From a checkpoint of a small spectrogram flow-matching model.
Training: adamw at rate 0.0039, batches of 256.
Data: trained on simulated sounds of rotating machines with and without faults, 39062 training examples, 132.4 epochs.
Rows from block 7 of a small spectrogram flow-matching model, named by matrix and row number. Rows with one number belong to one channel. Each number is 128 + 24 x the weight over its row's rms, rounded and kept within 0 to 255. All counts start at 0. Numbers have three digits each.
Before each channel's rows are labels from the 100 clips, of 14848 (inputs lightly noised), where the channel reaches its highest value: "top examples" is what is common among them. Only what is clearly more common there than usual is listed. The data: simulated sounds of rotating machines with and without faults. In brackets: how many of the 100, against the usual share in percent.
# convs0: first 3x3 conv (model.mid.1.convs.0.weight, 192x192x3x3, each kernel summed), inputs 128-191
# convs1: second 3x3 conv (model.mid.1.convs.1.weight, 192x192x3x3, transposed, each kernel summed), outputs 128-191

top examples: thin (high-pass) (58 vs 12.2); gearbox (37 vs 12.3)
convs0.129:135112131119091108157121121137115135112153077145137137142115132103108149136089149114116145165105133144135095101095130118143135135117153143134150157125108144114113151150119120084082203141138119
convs1.129:098088145127105122137115128167131151185119121109126154140143109172086123161141135121177132169098127142113135106106175128152094142111144129161165118130151126213212117102150127121144156127091148

top examples: electric motor (38 vs 12.1); pump (29 vs 12.3)
convs0.166:137125124112135097145112109133093116110122114130117135150188145124059124134124152166137132142080116136122124104092128092083132129109115142125188113104105154143114113098125141116104150104118075
convs1.166:108114148146118116181131152138090148155157159157124143126170131146089150138155149106095154188071115127133128143094163142131141121106134111169171141140179111170151155095144113151147140134126145

top examples: reverberation (98 vs 35.7); text has "room" (98 vs 35.7); text has "reverberant" (98 vs 35.7); compressor (52 vs 12.3)
convs0.100:152145126075148134062133098127144108140106145092155082155099148087102138120077087098084121105112150102084150124115136144150159139141124137176123159130147114174154151121137153130143140104072129
convs1.100:084118105157124139177138134089134137123150161117156141144129135162133106104098138143151132169150119112134122137158111117129164124124112115142122122113119100104141191114085116091067136152116178

top examples: reverberation (70 vs 35.7); text has "room" (70 vs 35.7); text has "reverberant" (70 vs 35.7); gearbox (39 vs 12.3)
convs0.7:147085137104092129083093066132126156162137068107095077095135144141165148102156106119101115115084124122120135095128164111135132174113129148164126148150162145122162115151128118122135132109081131
convs1.7:125149096080151140184149148086105102097143169147163143165136123164179147093111130143127177155142116150139110150151151088079118080132126083155135090101139122105133127114111105152125131154110108

top examples: reverberation (75 vs 35.7); text has "room" (75 vs 35.7); text has "reverberant" (75 vs 35.7); bearing knock (43 vs 13.7)
convs0.171:066107139183114142131105139134162127102124095158102157140097155179137140129091147111161146138137157128157115121092127131101100107107135092105121094097112119101156141089108101094105089127136109
convs1.171:118155145124103110097128124157105152144122103133098116099133120095142174135189121120109132092084147129125145099128094148145148130116118164128118161129146146125149093160154090170167140125116115

top examples: turbine (42 vs 12.8); air leak (31 vs 13.8); thin (high-pass) (30 vs 12.2)
convs0.113:146151161147117137154160150121112126114157142164130168109101142156095148127160126134156170104141116100152123147167101136157151145118123157119104175113153144125161144142164126119138163082161140
convs1.113:108096127132120173128134110144133126139092140120135135152117148111155094162119106136125125142118089136106168114136114104101119132119133108076140067120074124118076164131146134101095136143112136

top examples: reverberation (64 vs 35.7); text has "room" (64 vs 35.7); text has "reverberant" (64 vs 35.7); bearing knock (34 vs 13.7)
convs0.161:147135135109106107052058069110123130113132086088145098137143128118110128102119113121130126080114144122157129111098104115128133155107132132123156114132119137093165103103127133132101097096096123
convs1.161:099150135102127104166112119100122122101154164142148119143163101112166177109127127111118205198151109131105127130131142106116116102127130129170138139122138104179138112103115109146137116166100149

top examples: thin (high-pass) (46 vs 12.2); pump (37 vs 12.3); turbine (30 vs 12.8)
convs0.17:143157076117116126134166148155167076139125145154113115115126135069126116113092159144093094083102119112129112117191133122112148147119141173137122129158085165121072076132136158113142107162102151
convs1.17:105126116163131111110076093132083152132150152103125142143110106112132124145103148104151139141156107131165134123134101151108131151088111118165163113137166097131136149150140124144120135152075119

top examples: bearing knock (59 vs 13.7); piston engine (36 vs 12.8)
convs0.101:132130102116148105094120101139182145138116139124154160138113145120098159139109117100099128123127123139154159088095143093121138134074154147135172138095137148069170229162110114071141130084126110
convs1.101:092120125159107102152100093117108126135142149133153148120136108145118109140139133108129151165123111138112132134108143122181138104095133117153128124132133144183146171139090112106088151144095159

top examples: bearing knock (35 vs 13.7); thin (high-pass) (30 vs 12.2)
convs0.98:128159142142107116134134159167181140154108126110162118165087188165116154140135172103141144109130162124157161123137155134139141102098116136115147095151116119102126127160064154170164099137154148
convs1.98:153136134119117145131126113116128143119119146118151131133076115136116104120096111154138129189089123131093148118170099107151139130146166115126088111140100174133128138133131114096109142138111140

top examples: piston engine (69 vs 12.8); slowing down (68 vs 33.6)
convs0.97:124129131110140121190152149144164138115150108119141130148133148156131145158118174148155161137109133137140138135148116171144145141140158136139138102131130126147130112096059124143101115116152114
convs1.97:142117132141112084087149093144159155156143127104115113119120171101109126154169118131124100152110154111135148097138109162165160152153122151137128118163133121181161173206127145119124133091089143

top examples: thin (high-pass) (42 vs 12.2)
convs0.183:089119125139152160175123138139136117108138132128166161176102092075166161129099108107148146130111131148074113149123135150132080127107134152147161135120129120127091125120076108161154149155142124
convs1.183:099058129118111119086126116144148146149100127102101099099141158112103114153143136121141100104102168110153116122105109125160171107126079124101115155106115139146206155124126114111110117111079147

top examples: rattle (43 vs 13.6); gearbox (34 vs 12.3)
convs0.40:127120118123131130128092146153113136112136104136135129140152120128112138124125127188116136168131131140144133163135119123149131119109123116118131124126161079098106120094119131137119115158169110
convs1.40:144131156133098115105110104148140148155135122127107118105118143100104132165184099104153115158137138112140145099109117153145148196109117149121129162133099134153159149185140130113147154115092136

top examples: speed: slow (80 vs 33.7); gearbox (52 vs 12.3)
convs0.103:128109116165107136117127142154148135138106102148145142166124105147125124152119136116132136142147169131082121090150125133156125103123127126141124137140132151089169112142061196124165143099148108
convs1.103:103093120151117163139133121127127125127123146144136144106117127144107154146122133143146113126052102128140187121143099118099133119115127128156131084119102105143157160142085079135087131102107102

top examples: compressor (30 vs 12.3)
convs0.102:109105101113104116085104120154165129129082125116145124175122151091104143147133113130113116143126145120138184092121150146115110148085111127148119128151129131119165140153049161102171151121111095
convs1.102:090115121138120124149115112130106126149113122126127156139102096172128147141112133116154138172105122109110148152129106148132115126135133176161116126130139148118189175140116081130109132146121163

top examples: electric motor (57 vs 12.1)
convs0.8:159146078126101135135134109130154095120090112112114145096098134113098109136104099116159149100144090138128128138084137167121115098110135149096117157138119115110066142131103141127116138164126125
convs1.8:117129152166114131173106121124108169137151132109107099126118110132134093145113082124108144174133102122130141108180122106134129141073126135117152127144146086116088151104125131101101132137154138

top examples: piston engine (100 vs 12.8)
convs0.115:107104126122157165134168149109146081084126111136150139143129097116113132140095146108158140127141147149119135147131133147124133142107138105149131118128154149096083118134091128130113148083141130
convs1.115:084099155159105150121124130143165130161107135100138145159128071160164114160127107104152134128135068128126143134118127113148115135098095129111174098125143132109157130114172092114112113133153113

top examples: electric motor (35 vs 12.1); piston engine (30 vs 12.8)
convs0.76:101109077128146104145172129081114093058119155146182159195132133165181178093086136151108160160153134151133119145148157141139128107146153126136116153126166142090104125149071134154139107122137121
convs1.76:095106158166091124102093106174119164167130092094099099127139079132127100176146104118148108119118121107136148105131110189125129167115087170123149109135084114124155115118167107115084136141127114

top examples: bearing knock (56 vs 13.7); piston engine (51 vs 12.8)
convs0.116:179097141104159161126133124122101114106090149137128128138148118085098141115154122151133167130078136131086109122106150098133125122063136106127119178119160145122168121088133095130137146159104167
convs1.116:127088125135104102112137136131129126154135117126090103147168178117115141143134144126132137128136168147147139133113119112093143097137106111135104121105151114124173161121149096117059153122114104

top examples: speed: slow (66 vs 33.7); piston engine (54 vs 12.8)
convs0.135:147154140143136145116093132176111190188102133173139077159156129142148110111116118143098112092168125148147098155127174123128155132176103170122137153148159155065160088153137158136137163137127063
convs1.135:135123113109120100098117119129134107131096139119128129145113145102137125143150148103137190127136118121128105151078122118101125155121130122138107108125103116147196150192164116102157137157102158

top examples: turbine (83 vs 12.8); thin (high-pass) (60 vs 12.2)
convs0.41:136089144152077153094113106145137131115102100097139127167107140157135106180133106180134116151104107114113191056118137120157115107133133150125126115113112121144145110135080148094121114106141068
convs1.41:100118118133101093130134128127127155161125145122139101128129114125113125148139115121116143116097095093135092135130131135108141110140091128161150112122136131159160127142128095164142154086095171

top examples: thin (high-pass) (98 vs 12.2); piston engine (53 vs 12.8)
convs0.75:146143135095099133122121117105117076139097124102128152110141143131114100093138107091056134107088162094090151125146104110115094140149153130124128106133088140120141127138166124164149133134106136
convs1.75:110163128133109117142108126121107134137093140143175111108153142154124122120115112134132129107109112105178166136131165117126140100119101109118129124131097196167111122116128137119136135118129138

top examples: compressor (94 vs 12.3); text has "noise" (44 vs 14.6); muffled (low-pass) (30 vs 11.7)
convs0.67:134137147100138124175121126125123132113079173119107125146098167113137103135161133085141093157180144156075145113112148145133135127122116148050116111147077149138098133135128147135167146087145117
convs1.67:056101139112103133139132134111126139114122139101144109134140145148144140106117125139134115165117133113103159112157139111108148107142078084126133098125093146092131157127116133142131121103127150

top examples: piston engine (33 vs 12.8)
convs0.104:175151139110110100099136132159165151149135129097173126162103146144084172149115126110115127128090128167097166094105149081169122110097167164155156145135141145088170194153110133124154125126175141
convs1.104:094098114117109121154117112116127131134143152134151107119131137122103096143143100154138120158111147133122156117156151131161141092101116112154137105109118156137155149123074124102081157095081155

top examples: turbine (52 vs 12.8); thin (high-pass) (30 vs 12.2)
convs0.0:140113102151153124109120149121117052131151152148143113151124084150132118147119132147166126121118068133137113145144101170119094152087137115130115142088133119145140118148126148132139154164134116
convs1.0:103089156145109089127106115132106166148150113113104088130151123109152087138126096115112129150152115105137131099148099108181150126076113134088129159148151104099083143112118120104114124113133151

top examples: rattle (36 vs 13.6); grinding (34 vs 14.1); pump (30 vs 12.3); clipping (25 vs 7.8)
convs0.142:169169149095132095108092131125136141108132165086107154119103159120115121150115112110119102134108113129096119105116109119114146143171130138106180152131137172134134119136138136136116118159089121
convs1.142:090100123119106119137125143125147146148109112108103170146125143158121139115112143138158144187154138104122096142126125160144137195113113127140120156129124132139120174082139141137157112124102157

top examples: speed: slow (75 vs 33.7); pump (51 vs 12.3)
convs0.107:133131137137112101108118093121166135162106115106145103161106096137158139123111132090156127103168159128126125122162129126165143165148134146138141151159131128161160150141127137125140105140140176
convs1.107:126117093089123111122148103108139130113121148139139087103123146115135112142152112143106117111100109116133174124167145098080142099101098089147150076094088098127146152204070149121106124116112133

top examples: turbine (47 vs 12.8); thin (high-pass) (38 vs 12.2); muffled (low-pass) (28 vs 11.7)
convs0.12:093118061118113151130167112136112093136126158150146153146138111130153116135133104118112161178103083138102160089138106082130126108126140126158096122111101131162131150164132128091150145156080106
convs1.12:109118116170115093100114126155115134170145087097083123139097100075085144177134137107159122071165120134141102137126101130149111144111118158118165137111140046151125107160147109111116126099120134

top examples: speed: slow (81 vs 33.7); compressor (80 vs 12.3); bearing knock (39 vs 13.7)
convs0.30:179116127187115143118120087166124141165078150120101117139075121104123119148142161094125157164135112079122106113131127144147134085125118140152134078150133144126090125127122136146142122160148129
convs1.30:148113107100119146083127124124159114109076136150143125135086097133115125126132116149126085169130127126109146142098130111168130098117131124115088163127151204109151168133102144117158136103100135

top examples: electric motor (37 vs 12.1)
convs0.79:107151090129150101159148131106114087077121151141175157179131120156188176111055112155123134166162161170145129165117160162115108061145134149159151137118180140113120129131081132129111091100135119
convs1.79:092115156178097112089095098166123170169130099091100087098142120137117090172153107112135089124108153100147138092133100168110162175115067140122150140136093145105168155143160121115091138140109128

top examples: bearing knock (44 vs 13.7); piston engine (41 vs 12.8)
convs0.32:130115119118174143174165144152147081129124146133132155147110146126131171162108178135148098120124123154081118156085113184111106182139120160136114131132126137158105147115104119129116137144129104
convs1.32:122106171160108075114114116133120152145155120100121063129140091142146098145126110152148113131128148099137160085164114134179137133140133145124122144133117116136165123158117122093061146100119135

top examples: electric motor (53 vs 12.1)
convs0.51:125146104134135166126155145114127137092187143158143130134130171157123115114170156144120148134136180149143132120113136136088140135161161120122119136118134128102137149138097149099109125134120123
convs1.51:109113153157100146136127125154146134156133109116109143140112105097177144147136120117150166101102061128133148115139119133128139172091157167122138116110109123103119114105190069105103116161144133

top examples: reverberation (100 vs 35.7); text has "room" (100 vs 35.7); text has "reverberant" (100 vs 35.7); fan (45 vs 12.6)
convs0.44:134115142124087087106120103130127166144097090119149098141140151144065127119120096124130160130084148075122126090126155157117163116137161147133134127139134137139137123145148151161129085124135116
convs1.44:126162136122119112194114129105117157122144139117145135113124144153133137117150094143122160170114131124110133110165160122139145133156120120157133107152135172117132145120137118147114125121101131

top examples: reverberation (80 vs 35.7); text has "room" (80 vs 35.7); text has "reverberant" (80 vs 35.7); compressor (62 vs 12.3)
convs0.162:117114094130109092122123122148158093118131099156124100140167170136070129129154153093126163157077145117138161099113150092105134147115154130140133084117123162126130173163119130118142195125117106
convs1.162:107098146169126135165155125142078145157145159146159139154161125157149113154131136139133143156085106121137085173147145143144121098115134135151152104124187125161137112105145090145129147118129101

top examples: fan (92 vs 12.6)
convs0.118:088122136122131194151153130127159119130113091160161163113109122087162120140066153136162101103123119142149135153114134107120127135111114122106122141117110147135147126130116092125104178124116141
convs1.118:063102145121118150129153150131122139146134139094136135163118132129133109159139129117130144101124103119113101137139102110117114133152086123149159071108084041151173114128151100126125166127155071

top examples: fan (93 vs 12.6); reverberation (75 vs 35.7); text has "room" (75 vs 35.7); text has "reverberant" (75 vs 35.7)
convs0.138:122128114149142107134136187142158105111109154104162113134075100074166124131108115124142108079126150136106120119124140177155142151140139154088102196162127143139143128111129117143134132098134108
convs1.138:096149133152135128156116108122100144128152159123167108133146144166154129145122107133120126140113123144164127107183164129061124132109105111136193097103102111122140154173118160134075138114094105